config.yaml
image_size: 48
horizontal_flip: true
magnitude_pruning: 0.5
steps: 13100
final_lr_fraction: 0
Rows from block 2 of the text decoder, named by matrix and row number. Rows with one number belong to one neuron. Each number is 128 + 24 x the weight over its row's rms, rounded and kept within 0 to 255. All counts start at 0. After the name is the row's rms in percent of the matrix's.
# fc1: MLP up (decoder.blocks.2.mlp.fc1.weight, 1536x384), inputs 154-230
# fc2: MLP down (decoder.blocks.2.mlp.fc2.weight, 384x1536, transposed), outputs 154-230
fc1.923 097 [128 128 128 128 150 128 128 110 108 159 128 148 128  91 166 128 128 128 156  76 155 128 149 149  96 128 128 110 104  82 169  77 128  93 128 156 128  97 159 178 161 170 128 128 128 128  91 103  77 128  89 105 128 128 128 128 128 161 103 128  74 128 153 151 104 161 128 128 128 128 128 128  97 102 128  92 110]
fc2.923 092 [146 118 155 158 136 135 128 171 138 161 142  89 166 106 136 135 106  99 148 107 128  28 147 115 101 128 111 128  52 147 114 139 166 151 144 128 144 113  71 146 107 128 119 128 117 102 155 106 107 103 177 110  53 114 122 103  94  97 128 154 113 111 139 164  98 147 117 121 165 135 136 113 112 134 144 187 128]
fc1.924 069 [ 89 128 128 128 128 128 167 128  88 128 104 128 128 101 128 128 128 159  92 128 128 128 128 128 128 128  94 128 128 104 128 181 101 163 128 128 128 173 165 128  77 152 160 153 128 128 128 128 128 158  84 171 128 128 128 169  99 165 106 128  90 128  93 128 128 128 155 128 159 128 128 128 128  86 128 128  88]
fc2.924 032 [111 155 128  99 128 106 128 128 168 128  98 128 109 165 156 112 128 128  74 128  66  63 128  97 128 128 154 128  70 164  75 128 128 145 151 151  75 157 128 107 128  81 128 128 128 128 128 182 158 128 128 163 103 149 163 128 162  89 164 157 128 152 128 128 149 103 155 105 128 100 128  87 160 128 128 170  73]
fc1.925 084 [128 128 128 128 128 128 128 128 157 128 165 159 101 154 128 128 128  89 167 160 164 158 173 128 108 128 128 172 128  91 128 159  97 128 152 101  92 128 190 128 103 159 128 166 128  95 128 148 128  87  98 128 170 128  87 165 128 128 128 128 128  86  84  88 128 109 128 128 128 128 152 128 128 106 103 128 154]
fc2.925 064 [117 128 128  81 113 128 152 149 128 104 128 128  97 156 151  86 128 128 128 156 109  23 143 128 155 128 156 165  68  96 119 128 107 139 114 128 170 128  84 101 128  71 116 147 128 128 128 183 128 128 157 161  92 161 114 128 128 128 161 152 128 114 138 104 116  98 128 128 128  84 128 102 145 173 102 170 107]
fc1.926 072 [104 128 128  91 156  98  88 128 128 128 177 171 163  97  98 153 155 128 160 128 160 128 128 128 128 128 128 128 128 128 128 103 128 163  84 167 128 128 108  88 128 183 128  92 128  88 170 103  95 128 128 128 128 128 105 128 128 163 128 128 128 128 128 165 128 128 128 128  89  92 128 155 128 128 128 128 128]
fc2.926 008 [128 128 128 128 128 128 128 128 128 128 128 128 128 128 128 128 128 128 128 128 128 128 128 128 128 128 128 128   0 128 128 128 128 128 128 128 128 128 128 128 128 128 128 128 128 128 128 128 128 128 128 128 128 128 128 128 128 128 128 128 128 128 128  55 128 128 128 128 128 128 128 128 128 128 128 128 128]
fc1.927 109 [128 128 159 128 128 175 128  89 128 128 128 104 128 114 128 128 128 165 128 128 155 128 173 128 128  91 128 160 168 107 112 147  89  97 106 111 128 172 128 155 165 148 109 171 128 128  93 128 128 108 128 128 128 111 145 128 128 176  99 128  76 128 128 107 152 108 128 159 148 128 163 128 128 100 184  93 128]
fc2.927 074 [128 140 128  96 112 173 128 128 128 128 128 128 128 128 128 128 128 128 128 128 128 101 128 139  98 128 110 111 128 155 128 145 179 145 128 128 128 128  76 128  40 116 128 128  93 161 139 155 114 128 128 128 128 128  96 145 114 117 128 128 113 141 128 128 128 146 135 128 128 164 128  19 128 128 128 128 104]
fc1.928 102 [164 149  96 167 128 128 128 109 146 148 151 105 128 104 162 128 128 105 160 150 128 128 149 158 128 100 128 128 128 156 164  83 111 128 128 161 177 128 155 175 154 170  84 128 128 128 106  86  95 157 108 128 145  76 113  87 128 128 128 128 128  98 128 148 128 144 108 166 128 128 128 128 128 100 128 128 128]
fc2.928 119 [150 103 144 153 143 138 128 151 141 160 151 104 156 113 140 148  97  93 154  99 152  79 136 109 107 118 106 128  56 135 128 142 170 154 162 111 153 105  86 147 101 128 128 128 118 108 156 103  96  90 174 110  71 122 128  98  94  88 128 152 101 108 142 164  92 162 128 120 163 134 138 128 109 135 155 185 128]
fc1.929 078 [128 128 128 128 128 101 128 155 128 175  98 128 128 128  70 128 101 103  96 153 128 109 163 128 128  93 102 157  96 152 128 160 128 128 128 128 101 128 128 128 159 128  93 169 128 128 128  99  87  93 128 128  94 101  89 128 128 153 104 106 128  97  87  94 162  99 128 128 159  97 128 151  91 128 128 128 148]
fc2.929 034 [128 109 107 128 146 128 101 128 128 154 128 128 128 128 161 128 103 128 128  87 128 104  83  78 128 128 151 128  80 156  88 128 128 189 158 107 128 162 128  97 163  91 148 128 105 128 145 174 128 160 128 182  94 128 128 128 159  89 128 150 156 152 128 128 128 128 149 128  94 128 176 128 147 128 128 128 128]
fc1.930 072 [155  95 161 128 128 128 128  92 128 128 163  98  86 128  85 103  87 170 105 128 128 128 103  93 174 101 128 151 155 128  84 159 128 128 128 128 128 163 157 153 128 162 163 158 128 128 128 128 106 128 128 162 157 128 128 101 151 128  98 128  84 128 128 128 128 128 128 128 128 128 128 128 128 160 179  94 163]
fc2.930 024 [ 87 128 128 128 128 128 128 128 128 128 128 128  84 128 128 128 128 128  74 156 106   0 128 128 128  88 128 128  91 128  84 128 128 148 128 128 128 128 128 128 128  84 128 128 128 128 128 131 128 128 128 128 101 128 128 128 128 128 128  81 128 128 128 128 128 128 128 128 128 128 128  99 157 217 128 141 128]
fc1.931 095 [153 128 175 128  99  94 104 155 128 128 102 152 128 163  91 128 128 128 146 161 128 106 180 158 147 128 150 164  99 128 166 128 148 128 154 187 128 100 128  93 128 163 128 128 107 128 128 128 128 160 128  94 128 184  98 145 128 103 103 128 112 128 128  79 163 103 103  96 128  91  77 128  96 108 145 154 149]
fc2.931 064 [128 128  93 138 170 102 109 128 128 128 128 159 128 108 161 128 128 128 150 115 153 128 106 128 101 103 160 128  89 107  97 128 112 178 154 105 128 158 178 128 166 110 144 114 143 144 110 162 137 152 128 161 147 128 172  93 147  86 108 147 128 178 109 117 115 117 128  88 109 128 115 146 155 144 128 128 128]
fc1.932 116 [128 149 145 128 189 128 111  93 177 128 140 128 107 128  99 148 128 128 161 100 148 109 100  92 147 166 149  71 128 128 111 128 102 128 109  99 182 118 128 128 107 128 128 150 128 128 128 161 128 101 115 152 145 128 128  95  83  94 168 163  84 128 102 128 107 128 128 128 128 128 150 128 128 128 154 128 128]
fc2.932 128 [106 146 149 113 103 130 142 128 128 134 117 150 148 152  85 130 121 128 106 128 100  16 103  90 165 148 152 111 105 102 123 109 106 174 128 123 116 139  99 123 153 128 127 166 128 138 116 162 147 152  94 141  65 112 126 101 119 102 134 106 128 151  90  94 150 128 112 128 147 144 128  92 128 140 120 174 132]
fc1.933 096 [128  86 128 128 100 128 128 141 128 128 150 128 128  97 169 128 128 128  72  86 128 128 109 128 128 162 128 128 128 114 128 152  93 128 128  83 128 128 128 157 110 128 153 128 172 128  98 154 128  78 128 179 128 128 156 128  81 128  92 163 128 106 147 100 128 157 128  96 128 128 128 128 156 128 128 128 158]
fc2.933 075 [110 159 106 128  93 109 115 116 149  98 114 121 140 128 128 128 147 149 111 161  69  20 128 133 170 118 159 152  94  93  57 107  75 195 104 128 109 128 118 108 128 101 128  95 158 128 128 169 148 135 128 145  91 142 155 128 128 163 128 123 142 172 128  99 121  94 128 131 125 128  98  86 157 109 143 128 128]
fc1.934 087 [128 128 162 148 128 128  94 128 128 128 159 128 128 128 150 156 128 128 128 128 182 128 128 128 128 108  84 128 128 128 163 128 128 128 151 153 181 102 128 128  86 128 128 176 128 128 128 101  65  92 128 104 175 128  86 128 107 128 128 128 128 128 128 128 109 128  72 128  94 186 128 171  94 128  97 107 128]
fc2.934 036 [161 128 145 128 128 128 128 149 154 150 148 128 147  98 128 148 128 112 128 128 128  67 128 128 128 128 110 103  81 168 128 151 158 164 165 128 128  96  73 160  94 128 128 148 128 128 128  92  93 110 164 106 128 128 156 100  95  71 128 128  93 108 111 145  86 145 128 128 186 128 153 128 149 128 128 149 153]
fc1.935 096 [105 128 128 128 128  74 165  93 128 128 154 170 128 155 128 167 128 128 128 128 168 128 159 128  88 159 128 159 160  85 128 167 128 128 156 128 128 145 158 164 128  98 160 128  98 128 128 128 128  90  94 169 128 150 175 164  91 153 128 167 128 128 128 128 128 155 167 128 128  74 128 104 191 128 157 102 150]
fc2.935 117 [128 144 106 110 128 119 122 100 141 134 122 142 136 156 153 135 137 128 112 140  86  47 128 128 111 134 145 119  68 121  53 115 111 142 105 106 102 155 128 143 151  55 161 115 128 150 103 176 148 128 112 171  98 120 135 112 149 128 142 128 123 170 107  82 119 122 154 115  96 116 138  36 145 114 136 165 133]
fc1.936 186 [114 147 128 140 128 104  71 106  82 114 142 104  94 115  75 137  81 128 113 147 139 148 156 151 102 112 110 128 141 110 153 148 128 105 147 128 145 113 128 137  70 139 114 128 141 147 128  81 141 128 113  80 128 128  61 128  88 128 128 128  89 113 142 140 128 178 117 117 128 128  58 148 139 117 171 128  64]
fc2.936 141 [101 111  91 120 152 128 187 118 128 114 149 143 128 140 128 119 114 133 153 103 128  90 140 104 128 128 153 162 128 128 124 110 159 128 128 107 156 110 135 113 142 128 140  91 120 128 155 167  94 172  92  78 108 154  74 163 149 119 114 103 128 116 100  87 128 157 139 134 174 161 118 114 154 120 160 137 135]
fc1.937 077 [149 107 128 154 128 153 160 128 164 128 128 128 102 176 128 128 166 169 128 128 128 128 128 128 177 128 128 128 128  92 128 149 128 154 128  88 128 170 128 128 176 170 128 128 128 184 128 128 106 128 128 107 128 158 128 128  99 128  88 102 128 128 128 128 128 151 128 167 128 148 128 128 174 128 128  82 156]
fc2.937 010 [128 128 128 128 128 128 128 128 128 128 128 128 128 128 128 128 128 128 128 128 128 128 128 128 128 128 128 128 128 128  53 128 128 204 128 128 128 128 128 128 128 128 128 128 128 128 128 128 128 128 238 128 128 128 128 128 128  54 128 128 128 128  68 128 128 128 128 128 128 128 192 128 128 128 128 128 128]
fc1.938 082 [128 128 170 128 105 128 128  86 106 100 128 128 128  98 128 128 128 151 102 172  97 128 109 128 159  78 128 150 128 128 154 128 128 153  85 180  72 128 102 128 128 128 128 154 159 160 158 128 128 156  97 128 128 155 128 182 128 184 150 101 128 151 157 128  83 153 128 128 150 128  90 128  96 128 169 128 128]
fc2.938 028 [128 128 128 128 128 128 128 156 128 128 128 128 128 128 128  99 128 128 128 128 128  75 128 128 128 128 128 128  76 128  85 102 128 128 128 160 128 128  66 128 128  98  70 128 128 128 128 128 128 128 128 128  33 128 128 128 128 128 150 128 128 128 168 156 128 128 128 128 128 128 128  27 103 158 128 173 106]
fc1.939 089 [128 128 128 128 157 128  94 128 128 128 160 128 128  76 128 148  97 128 128  93 111 150 151 128 128 128 128 103 149 128 128 128 128  89 128 128 174 128 128 107 128 128 105 128 128 128 128  97 128 146  87 128 153 128 148  83 128 167 128 128 128 128 128 104 164 150 128 128 128 128 128 128 109 128 128 128  90]
fc2.939 025 [128 128 128 128 128 128 128 128 128 128 128 128 128 128 128  91 168 128 128 157 128  67 128 128 128 128 128 128 128 128  32 128 128 128 128 128 128 128  75 128 128 108 128 128 128 128  87 185 128 128 170 128 128 128 162 128 128 159 128  88 128  44 128 128 194  59 128 128 128 128 128  98  78 128 128 128 128]
fc1.940 100 [128 128  93 128 142  98 128 128 166 128 128 128  78 156 128 153 152  95 128 145 128 128  90 128 110 171 158 157 128 128 152 128 128 112 153 168  98 128 128 159 128 128 128 128 128 152  92 157 128 161  92 128 128 128 164 115 128 112  98 176 109 128 128 128 151 102 128 128 128 157 128 128 162 112 143 150 128]
fc2.940 073 [108 128  91 106 128 128 147 111 147 128 117 156 116 128 144 128 168 110 116 128  98  32 113 159 141 137 171 128  88  93  88 136 114 180 128 102 128 128 110 128 128  89 154 120 154 141 111 177 110 103 128 155  91 128 149 114 121  68 137 154 112 141  77 128 128 128 128 125 128 139 128 107 140 167 128 153 116]
fc1.941 724 [108 149 136 138 168 115 136 113 105  88 111 106  70  39 101 110 128 159 157 189 170 128 183 161  99  88 112 128 124 128 128 128 142 110 144  88 167  74 128 111 102 128 128 128 169 128 128 116 103 128 128 136 128 115 161 128  74 128 156 128  98  58 189 153  90 158 111 121 128 138  72 139 128 151 128 143 115]
fc2.941 472 [102 148  95 128 164 128 139 128  92 128 100  86  88  49  92 107 134 128 128 128 128 102 128 163 106 128 128 140  69  69 112 128 134 114 128  95 128 105 105 114 105 114 156 128 195 146 167 128 100  98 131 134 123 128 128 128  71 152 154 128 103  68 173 128  95 128 128  90 128 142  85 105 128 181 214 166 100]
fc1.942 076 [128 128 174 128 128  99 128  76 128  87 128 102 128 166 128 128 167 128 128 128 128 103 154 153 177 128 160 156 164 128  99 128 128 128 128 180 128 128 176 174 177 106  95 170 168 128  80 128 152 165 128 128 172 128 149 182 149 128 151 128 128 128 171  90 128  96  98 128 152 128 128  89 105 128 128  76 158]
fc2.942 022 [ 87 128 100 128 128 128 128 157  96 128 128 158 128 128 128  94 128 128 128 128 128  66 103 128 128 128 160 128 128  92  58 100 128 128 128 128 128 128 128 100 173  76 164  97 166 128  85 170 158 128 154 153 128 128 161 128 128 128 128 128 128 128 128 128 170 128 128 128  94 128 128 128 101 189  89 128 128]
fc1.943 082 [128 128 128 128 128 128 170 128 128 128 160 128  54 128 128 128 128 112 128 152 161 128 128  78 128 128 128 109  98 152 128 128 128 164 128 108 128 128 128 128 183 128  91 175 128  93 103 147 128 152  92 128 111 128 175 128 128 128 165 178 128 128 128 110 128 128  99 162 128 128 128 159 174 153 128 128 128]
fc2.943 028 [128 106 128 128 185 128 128 174 103 128 128 128 128 128 128 128 128  66 128 128 148  83 128 169 128 128 128 100  87  68  80 151 171 190 125 102 128 128 128 128 128  93 162 128 128 128 128 128 128 104 153 128  92 128 128 128 128  61 128 128  94 102 128 128 128 128 128 128 171 128 128 128 128 156 128 128 128]